A small contrastive image-text model, trained from scratch.
Training: muon at rate 0.019, 4700 steps, batches of 128.
Rows from block 2 of the text encoder of a small contrastive image-text model, named by matrix and row number. Rows with one number belong to one neuron. Each number is 500 + 40 x the weight over its row's rms, rounded and kept within 0 to 999. All counts start at 0. Numbers have three digits each.
After each neuron's rows are labels from the 100 texts, of 14976, where the neuron reaches its highest value: "fires on" is the input token at the peak. Only what is clearly more common there than usual is listed. The data: rendered made-up planets. In brackets: how many of the 100, against the usual share in percent.
# fc1: MLP up (text_encoder.blocks.2.mlp.fc1.weight, 384x192), inputs 0-191
# fc2: MLP down (text_encoder.blocks.2.mlp.fc2.weight, 192x384, transposed), outputs 0-191

fc1.105:494550469493403500492489498530501469553486577446514520513526543501499477507518418465547526514507509540444435483550490525486519464493456524512454541456653526525550507499541503429488537448508524503509467549514395483500449483492462482520498473483540483515378530487540542499446468491481481601430493454519482447498589508483430481528597524538428431502481484480486501526562500504492510535521491550518419508460495496501456473551495549489502501502497519493571564493464550434499538493464522501502429543493493455451523513552493440563503477452444521612532499526555488493437539497511511492
fc2.105:603500523588484500523460499492478497498500500501499507502502504523500501528532413512535498486453503531404484509530497469506492504435501514501519523474511497503501380574473521500475503411509572594482500480570487496536500558500489538500495529486497486458509500493604512494551500481500500510499525423491496380499423492510392452503500425523483564501510500465495509502500498496500579520503487526500485460481499519504320454500499536465500500496449495564502503500509485500502497476545513500505499500502499405500476502501507498548498514586441486596500449459514503500502413622571500576
fires on: "rings" (100 vs 4)

fc1.342:537545536480484511494574506446500493576496476505490459466523507531469480497507465479536489550464508512500341495501515562525515495485501501503513600440492452514513473472530519495423507479480488509488463499579489480503560501505463458624452502520460430512542595522584490505499584443491476456497480476501464463497505509432473440530501562543505547513490482434501504517501519490484540464546505585593523484486448507460419422483445517462424449547438555499511529493492503507492459487498550542509446645538488525501522513525458526537456474479505477506485542498530569526494469552514455514
fc2.342:524499551531404500513500500500480469493500534427500500496503540528500510502489464518564465500500478496472504513497425500498478476495428413500553539500706501479534513519534500446492305500500487517500500490501529486577500603542500496476499499491528409442348508453536518499504500481499469502562504446495501458538454434478501483517524474567525500522498525462476511500504439611504511501499495571500500476426500500500455514500469500441431542500500505497537500502495500524492559500510497449500480508430496513500463506500536532508517512550495501505495512500497516509492497499490618511
fires on: "rings" (100 vs 4)

fc1.365:499501418511447536495499512555465497500500500501494471509501578492500490573506500593502505500482490500513516444500498448500456492538555495500651501500539424499423500574537426513489500491503500496528500497498500632532476617498530518465495486500430500522535500500501498476476499507489468501502565499494504500567497500564540499487500516450482500539500436505487598464501444417488630534502591499474512497500477500500500500500496407500367500617488499497500501498502403500500460506500493500500503500510501500500529500591500463476483497500439501500523445498506418520380500508503500500
fc2.365:500500500500500500500500500500500501500500500500500500500500500500500500500500500500500500500500500500500500500500430500500500500500500500568197500500501669500500500500500501447500500500500500500500500500580500500500500500500500500500500501500500500500500500500500474500500500468500500500500500570500587500500500500461500500600500500500654508369500500500500499500500500500500500500500500500500500500500500507501500500500500500540708500500500500500425500500500500500500500500500500500500442500500500500500500500282500500500500500500500500500500500500500500500500500500500500500
fires on: "," (100 vs 8.8)

fc1.267:519505518508404457529495475520480509516491474502532555506493500534468516576517403483499536500508541535397423462548485516506462515459515554467500477499624509549442453536551492465509498488480545531497477502521512424442513490473503470563458621481496496507475598396551526456545505468501464573497474502501465458493512445500494484517565515519497528448564477471465504532536463478501517519491496483498479478535388434502451519515442573582446513493499466479566487496491505437524497517500513503496485526460511495501496451561508497553497479497434502555498491526532586466417570508616481495
fc2.267:511500555502493494515501527475466486497497606493489482461507531508498500579515502579569468454489499500470520549517488501497476483446482504498531519499561502462514445467500494503480467507500475546526486502511330395517500521500496495499500557477500497430399536500594561503541497514500497520517554461505485421544357513502452458501529498496500487493501499384497473512500493508503513567504483642443478495469499504498468430501500576516488544489526457468518557500501482505459504438527525501512373563503498523497534472500501539556501501490503505562443499500502534502475452518514562603
fires on: "rings" (100 vs 4)

fc1.147:506535562492373510514520500462518456559509549482502492500568526522522492499510511414662495528541498538412481550536529510493502452442490527535500501486473513506507487500505483473500532489494455513535497510515397524511471426513419494502503509521558500486501517571534555515456494464503511530491516507482459463489557496460478505467508421521425437519470507474455501502521470488495530521475446516582515499499483498488501488518494618449473476455499596459606516499432521411465553483427554507495431548485494464520475496517472419528506443438488499553506566495602472517503529548506491494
fc2.147:517504566533446462499449443499458512500501500501482515515479513527500488577589448500503500480460504501403382500607493500537482497505480491501614517466511529507487498510500500488494498494542521546501500500498520476566494526516492498499470494483472500442496521374577507526651480497495509513456504403511415460497495496440470414502595488526503505508571491370500498526530471502502548500502494518496455487468500500533442447463554499471504538479508499488500521499511490535438499459502505504501502501508507449500497404499468505505494521579449428500415508487488538442480500582598529534
fires on: "rings" (100 vs 4)

fc1.361:554484463473462547517443505440529500496478492497514579478499531496520515521503456519495520521523488497521452491467457459499440560422448495477513465543470569511521545529419488561522428528537642578512499556558487478449521572486517502528574440452527490468446457494439513459510454523447471526497542455496514433442498477494450492479523496496482488468508365519500481532493497501466520507499480510547499486501449492430565473549481501524489495530547391533548599490455513516545485523572531500506467395547500539443559513525523558460446508500520510459500455508551511466536490580535548489
fc2.361:544502504537505531557498473510565556497538472469538580491539499459505434438464482515550555496506515495515551420518499465532432432440483513497574526475511496505543518537490529475561440500513500548522466550563488414459494481450561526492518398401529472464589531498448469485484495527434461546508560540522504464529500535487419493552539534491511424497509434452502540460535462484472402502445442546534531515502387525422477499478539467535515516503505476583491484562504530475506460556505504502569461454557472458468562497510473563467500494489495473512494533486426510544490522488515551455
fires on: "," (100 vs 8.8)

fc1.21:467512495549504548468567518504496520520507488481467504490497500477494447494490595408519507509545495471512500372492481515499499440494500435518482437500488474468499502474472408553496500531536496484585500540496498499525500545511485538497580501509503529496570616505497550489507470510478488626458503497528551516491459511501597536480536509358497500473494463405501512499489509499476498507490500508380500573434504529493477499464437526500532588516509511499512516522521505490513496599532483536550402511519561364507528436479501465490526471502453498511475498442502503531510502449499497453
fc2.21:508500372502500541503500494499543500612500500500498516515500501501535496500500478505500508499500500506500541490500488401501612500501500557459500500543473577463510428505496500505500499486503499500513500500539493467365473499539496500513414500500500500557501420579430438436509501500520498487500500500500500476528500499491318491499500553500486500490539490623489578500658501504494501500503506496586498502483500501456499500439500500667504500500492500500498498498436500500427507461500500500498530471501500500467500500500507524452546498500516501501500582500456501503407499513500530551
fires on: "," (100 vs 8.8)